config.toml
arch = "shufflenet_v2"
model = "image classifier"
lr = 0.0052
ema_decay = 0.995
final_lr_fraction = 0.1
Rows from block 5, named by matrix and row number. Rows with one number belong to one channel. Each number is 500 + 25 x the weight over its row's rms, rounded and kept within 0 to 999. All counts start at 0. Numbers have three digits each. After the name is the row's rms in percent of the matrix's.
# p10: first pointwise conv (model.blocks.5.p1.0.weight, 160x160x1x1), inputs 0-79
# p20: second pointwise conv (model.blocks.5.p2.0.weight, 160x160x1x1, transposed), outputs 0-79
p10.76 102:469492503566528513486492502465530506525507509494505493504496503522526489512462527514481540493494517467535483485524463460524512514506490530482474462522457505505500550482488523530498502480453483462482532504502549473481547530473500504504479471
p20.76 102:446512494528486474478440498507502529514497494447530459516494451525491476460527458491490539493489456459516529505506497517513502552474520471515501469525508540472499501526547490493494465491496492482467521502504524515461480524513506505515498552
p10.77 095:478494534484492496473517514512492509462449493499487509527514498499485522498527499461540523511542511508506513514507484498481520514444485472497568523538483438491537514502485498541510499425544444453490548490501495520512501493534482494492489504
p20.77 102:518543491480479484471497507550505459487513486528469441523525476524482535492509493484527510514513465529555481517516494526478485522521490492516517530552493481454499461499494479522559505505539515490480484421468514541480448487531499479465506486
p10.81 099:499502473507451469494519475505509451476461567471510512542507523524520491508540518493468485530545484466514514535481518482471542483512551517481502515490501463489514540495511505529477541476468492545539512526480491522491503488497530495520515502
p20.81 093:506524497460460507478543507485469485517512560500494507513519471495466546479536508515513505494504502528524529518474489463554474517509500498479527535505508466467512463519484473549473521524562510520488480483493516479510507514487554485455507488
p10.82 100:518544512521528458534474544474510570484487451479490502512485502500476503489546501516478505527451496479455496494519476492468448492487504465494480489476497471512543508507520477538492520463551486489528460483463506466495475536501520506518498516
p20.82 115:497498449499481512482502481486517541514503470508461471507510450525507434459497495491489495535483516481471486491454508540497453484521514499544500520477491452511426498514513497448469518499513524516520477507492492489491530523503527506515533473
p10.83 091:482478516478510490516523493504537517518462540487515548461531461507514440535465524540524501531492479509507466506494472505490521473490486446500526498478496483493480465520524536463469469474498508453481533494532529562509504523530522543492485507
p20.83 095:509459517477503546507531498499514530459515504488507480533519511460498477509541487546514519501479539504537491533492535474479538471510490556551462470497484513493493512479479524468501504509500523518524487505449486455492543507552506495486502480
p10.86 100:529469495478505514507492495444494505486475497537501458527485510508523489471538517500493512504537493492519539497536480485512486527474507499490479482549499524506501504478495488488525503515491503531517489502477520512471479500488517530486540480
p20.86 101:494471522496498483489490530495500472543495472514501489525537455529540460517513512473510473512485473529519497559508518531528487533497497489514535532491486521521509502487432508488493460522538501507504492489499474555538506515480497484538512531
p10.87 101:494471469573473466471515504473523480492495482498487514492478501528520481497496508484503513497494506496559505490528476541516477509511532509510524492505504468516494481514498504542520511524495439473457503477497462511559487487496547539519496477
p20.87 091:517521476513489521487492502499461500483512551491472510491480504559530492513526482530490498515475478445466506458533505522467501501514479511499504487542461494514516506528492515463523469508511499439510538489529468462512509529515497512515542511
p10.88 088:525505467434485496507490473468504483505483505544483514495498504509527481488499493549510491535542471449510512532434484514472488530460510512505488489500550500479502548530522526532482504491530514503513507501503533526488472458515502544499489472
p20.88 097:515481463522470506497509512522506504545514462476481494509553488548525441491505579510470509490486483509470502544495493492536477531503527518499487528518473480528518500470473523524460496492489537523547473496503473524486472497491490502527480500
p10.90 094:496481515525533555484542491461504477514534527506480519499466485509512491499486510533527522495493496465497472494519463478494523506476490539482513502492545485470488486512482528503528496503498451517505465462531511484526480480469472525549504473
p20.90 089:517488519521503462501490447469508520469498492423483457479505497498481510507540487510510503471499543512516496469519467514479459499511486527515471511524469471523485497526508473541468517524535442552494470501514499498484484472523506548507464513
p10.91 102:504509492533539479522511526538469495522472488469492466533549459495452504495482489511538469511528503526493497448546505488520517498533534546487461477507514478479527502477510471478494510480481528506502458477508493482478528486482509496536496534
p20.91 097:508500536535512522497499485514487537480500527534482492490488476479519485493487474520511455525472438495473550522465512510501502504546546511505495510468504452552489504510460500503517510518567491462534478499495490514549521534473539514506508500
p10.93 096:496481510470493500519491518464514493462490477453522517470503516514475507471486509511472447489469483521512522560529495486494456512473515473502467479488518471485530490515561516461516558490496507489498470529499463530464509534508525478483495523
p20.93 087:509463545483521484480500537471505506497494488454500503514497477506495501484493500510520500543476499514512495502520513493465485531498523490467457515517488488495474469512466462507484532511502505504454493495525533539482459486444462517524490510
p10.95 099:482502478501517493502481516478483508505491531434526499522505497524549531523573472503475494435495516496511496533541506496529455476539524458485452493463488531504559495508519487506486487506493515535531500497517498493467516517482502520499463505
p20.95 095:500497497511480474493536434496504520461497519496468482491474494500490479523523535496473458536515487474526491490489506525472474526533510439519519480522497514505514525470470454512509559479497518510472506524476466525469524504464482504525500504
p10.96 110:447491527463479504497486501468518492459506513482502525510537488487521461550503491531477533512528489519497524521535472496512516496517496497494536473473479472493512451548513536524504465493527511505460517519537507459534505506484482488486540433
p20.96 108:499527499477516522532456515512567483532479506490539513483495514511521488530512479491492509517462493456470533517516449479514503533492524494466497473543538519461545485489490501525497497428505567493547454492516492500507513529510507484521499464
p10.97 101:497501502484496428464469508454498495485468495514505470506466531534514471492537456493484526497544480464485497481536515487509487514514502528491480493472521502539510505504488460492474499459515523463524476491492514490466478522502462517482543487
p20.97 115:522481510441567534445477540477512502512472483523489493529499516498524518476523493496481477502505486505506520524452518521534537505480440460489494539517504510472526474476462492515523453506551480497476493528540499526501489469473466462541473511
p10.99 105:499512458483493518519530494484497484533513484522481550494470534521547525470512539463479493457529506514476479469498529504473464469519489510473486499532474508503511481505511483514444494487524479503466563508482500483487508473518514457503505543
p20.99 109:511445535501534557484470565505508491490482437451450493501512503479461517532501488483535488445508524517517473475575464525511498506499521506525552502522458533528497533507502495471508514520478496480555497504552453523477496497524502485482515511
p10.100 094:517494488487604462478532455481500481475489518501489495542498506477474493472500460494544478472485460503487501499483547532493467524506481476542489512495524455505481507526509525517494507512500432497502493487546536528503488496518468518476506503
p20.100 095:462489510506503519460489483516473470530496498553544546495495498487522495533469486475528479497491487466513507550527523500492463482470500530494482486509491507493530490492502441534488498538514494456492486515515458459501505496510527517492485509
p10.101 109:496543491481495490478518468468540468489457491516494514525505461559501491506485503443482457517531523505540487492543489473522493513457483505492551488456515499556515475543511511494472498447472491550470493492509481495500511525492517487480520502
p20.101 107:490544449462537475521520526517534462485494509471470487507480498486536480464505488485478472520498514512504494507492530535508481440520511493509518532489519494474465488506509514543524512530525469450487540495496532476499542543471511482490514469
p10.102 100:455489477489467487443497522482508500504502452502466455521498474515524510500506488538478500535505520510479517492554512542516448505527504502498448462459455506474476488514496519455451502475480530496441473478487520519494517500536513501534561499
p20.102 101:524494525462523496504467488514512494489476535492457515485526509535510500498463502477526476460501485480525560529513482533455490482547475491500457523507488525490491526503500481477545528508478573520526505515542525522504496501521514486481522482
p10.104 099:509514492482500487491461482497505507543496480508523466486512507502521429464473450530498557517551493511506468478526478477487492534506498452495538503526514475489464508564483518498460488478498509489484541495528467478503491483476508506477484510
p20.104 092:499499492498524507515532463479527539459490555454513547447478504556506475492511451533513505525485497521484531510507510531481522545499504522527480503468523477518514469519470491456549510483493527487507504532500484525472513483499524519531476502
p10.105 096:465514554492502459512549522447508487481489503494482472487495524491523508479478518527490499521523513495505466537549475538500497506515481494502509521480518443517504494555501506497478517501522469543505531522504461481460538502500538523488474586
p20.105 104:499472510527528511515499527513563480513483504498533534470512459540495522531489487490520539517499502495514511513522522515524506479496535498500484547517456523488503529535512585479486505497500511470504494497523476524500493529490523511519519531
p10.107 104:537499562491495508503499490484510512500475510526510478466533505476464521482462509470474500486468541485508481493486501502490504491501487537506499522519480480497517561499494504470499519492538512530468493479532523477484476478529471507523521501
p20.107 088:538477470496494460520514489475474508498482534469470526502471495497545514533532506517511503484497496485483488485509512496521511540546568468486457517481502508526487485471477480496519442523534516496491499490508506495468520573516508516479516501
p10.108 098:489475491527491492516556469470506480510505516488531497521449499527511508497472530510510503500521510527429516533507496463522471506528490464474517510477520500526474488501499529484495496512545469482523504499506524512458501494490508494533445444
p20.108 085:501482518494512524504486511519525537516482546483472449528485506476527508530463468472443473497534504480474461535510487487522528520486518492440494510522484548477490508544502488445512475497496520469500487502515492531472467469533522489527546489
p10.109 100:515513472514498479503496527458485504504471485524473485519522490561485503457528507492504539488555520478473477524526494516473469518521534437490468468495521485539529527491517457467501502506495523460509545488509478494499515496508471520507507503
p20.109 098:471541505460506503508489509516511509482510525502505496473426527476480500495484501408539519511489507534486488489479511473537476478493489550501528503495495508501507492492457465512453496482482495465528491515492540513464494489561532492531522491
p10.111 109:479458461496543523509490499515492469532539467468513488511504479522491535482540555483526481501540499511469509530457469446465490447484482500487541510538500577522519477510516492530479515487492516482437470543497513506508478484486492506479532461
p20.111 104:468488514480495460537458523502502533511508485512477530471485518471439515528512513493500487484476512463509510477526476476477536462474532494506515487485489485501494479459542479472465558516485429512511486520531462443527504480513510504513504510
p10.112 099:470533521501467500580488528500478508535492501475494470473466504496492554493498498493482457509496513477445503483530485531479510502493502502484517482512493487459467458518474509541514491499492485498448488481461491457484464479499492493468477508
p20.112 099:502491514482496517500474457478508548516520514465499474469495495492465510470458456517513510500473508480478445493512497441450518482484497451503502513496453488555480536533510525508529497497501514459510493492519498445497490483499523494484522491
p10.116 100:525525496493492480478496481548510496536469475532504561500531528489464518495474530505509518510477517479511490479479464467519551484555468547495466505482520450491488492496499476472483495486480539485465483540526564489504479494512516489562440490
p20.116 105:554450522484502537551493543508489541495484508523540531510536465465485545537474472481486466515491512531472487508516519499526538503479564507499531472514528459490534454503479509509504512479461472519462505453524543523494478556509482503527496485
p10.118 101:482523521484457471453512492477496519515462489527516498451508455495549504473491540527469484515496455496451481490477497493497508482484484543485470527463501461497541471458506510499541485470503473550546528481506517484501512529485522494525529506
p20.118 097:494477466533520509521496516498490499451537535519460473523451449478515467503533468470510473492527503500496462528495500515499516511518469521504486532539484512489486580497524491498486537507435506500483477470501474510510507516521523490514470489
p10.119 102:517460443509532523490443511522515473510498510489501488545486510467494497489551493470489507472488510472448482492460543507480537492477507464482536506525485495509529496522505467474523486467486536492507476509482492537523500499478506512483495474
p20.119 100:506489501524489464493522512517480485498537481500507539499460517525527552469504480467486447462538470515513495482537504518531506470535474485463496529506519498514532547496502530509549477502507458506505492510503478507470494511483448492525510526
p10.121 103:470492482499531505473520512524466535546478522472490529490514493511498481510474484529528487503509507500464468479510493506506463467472494456471525524488441522486471510517504485469494471535493475482520527496569477508511453492518452559492547480
p20.121 107:522512458554470484507517480487526481474513481527569521502495491484475459490524508558514456470477548474507476471520496507472531491514525501467497528515501507525476515504497477526500538483492488497497508481487510519527537518500469500482460500
p10.126 102:508527536514514450488482525508505489455561526442471480507529531489499493460553513540511538496554490541521471479523481558482513481448508489511522492496528474463464480490493518498551536464514492512511578507494495504518485534528496498532541552
p20.126 108:491490513480472476511490507499550491585512495479465478512491498523486457483488459536475501512485522528477529491498499493536528505485497523476526502472460536462482518475500505449526471519513495486496498542499512504544464528474499556560529471
p10.130 094:489529514491443522509517551503520543507490510500508513483485481494478479536515533485527499533483459491513469511507533509500502489479502531496483533447510516493491537479507506485497558479529513495507549486450468541519486509500553514511517494
p20.130 101:483480485469520497519534454500540500455527494517466460502524498506522490521507494545503498505502504484547581464514536522478504487514487520497494483482485461500480503505457499508497460469518507543483486510546488489501516534465501500490527505
p10.131 103:469521481472482482477475507545472536447499522559491470511483500517509492553482470493524540521481490524496478503576425498517476465510459505472498480508462493483474476463478462510471460488480506498494508507527485501474489501471489511489519464
p20.131 114:490513504454518485502498531485484482497517516509495487548505453516468525442508510490500440464519519495541509543478479496511518486493504499525472499482521499511479513512480513525483522479468490473506515475518567506518462450548504458448473485
p10.132 105:462508494505516462496481492524532539504451507521514502463533534488468519497567515475528474502520481538476470532519530489466449464520479449486525523526513532571545504530536531462529519501539491492479455505514494493518518560478491499489488511
p20.132 099:529477474479558523532487478496514528473543490514489484477509499498468438511475498492489499522474469509475535500497484478538528529481531520500473506513556519509450511506510485481522501441494526502495511533515498505511540492483506548473491493
p10.136 095:508526490520499493459528479496550520513563574493509508544454489449524534480538453503526500483486492483501488515465563545500505522497486491499496481505515508496502491475514537477527524491464495487454492458502530508449476490485502508483511514
p20.136 095:500490468502525466513485496489520495475495435483487483498514486488498487517499499492525460493495517501495503505511553489501474514508491485521499458513508448469484470505518500536507525510498468566518452529500522532457477487505471518494494479
p10.137 099:484477491490569474518526509495504527540481462499505498488499516482508473512453464496519577511508487485479487522485490478504456472516504487521503499471478479489496532509495506503477469494537480519515514472499486467549520515517465536477510479
p20.137 091:540514536492539501482448536529539524546506493460517488505500465519516446499490523518537523484502484510479477434480465512499498517478524556450539518519506476502505478448518457497514493528461497519539474487517513456481472549482504511501484499
p10.141 094:487458540454476443512491507464504498496489468445525503489504510484481466541495521511540497471518483551466467472513525519471539499530457492501511496501495464493500458529472462478478540485519466505458546517496483525497497518507501505476515534
p20.141 108:503517474485496505518524499503495482470454484520494499524518494510491490495485506518506517497568475514546498501543498542462497517494484474467505542523541483482499503525452502497536523516494515496520544485474528538501512516469519427474505506
p10.142 101:461489472495506507502501485511503499513519525489489513544487487476511477518481494486510543493476535478506493495529454476494517491518482543461500514529503449480524560512447481455494480527463474504516477478526527513481498548469502500524518524
p20.142 091:563509518553440534467486506474457494489483510494521456499479451478487499492546493480500462521526529486503533490506516504501524477515494517483539517468500460481493496478550497522491535535461493524498509513525489493496490534514496520456518456
p10.143 103:501497514475498509505493467563523456504507488500454482456509514464445484474501512486483507492531491494486493516521537432502508532469506457478481517491522516522527497461511475467503501460558527473502505535472500538451511472475502494504510504
p20.143 104:524536483493506518504517516473490472515530526514519512518500471477509495514509513541490490498466503535489522490460491513541482516545481518510482482484491470477526499527493496508462509563511547519500501509462501506547523495517514522528549469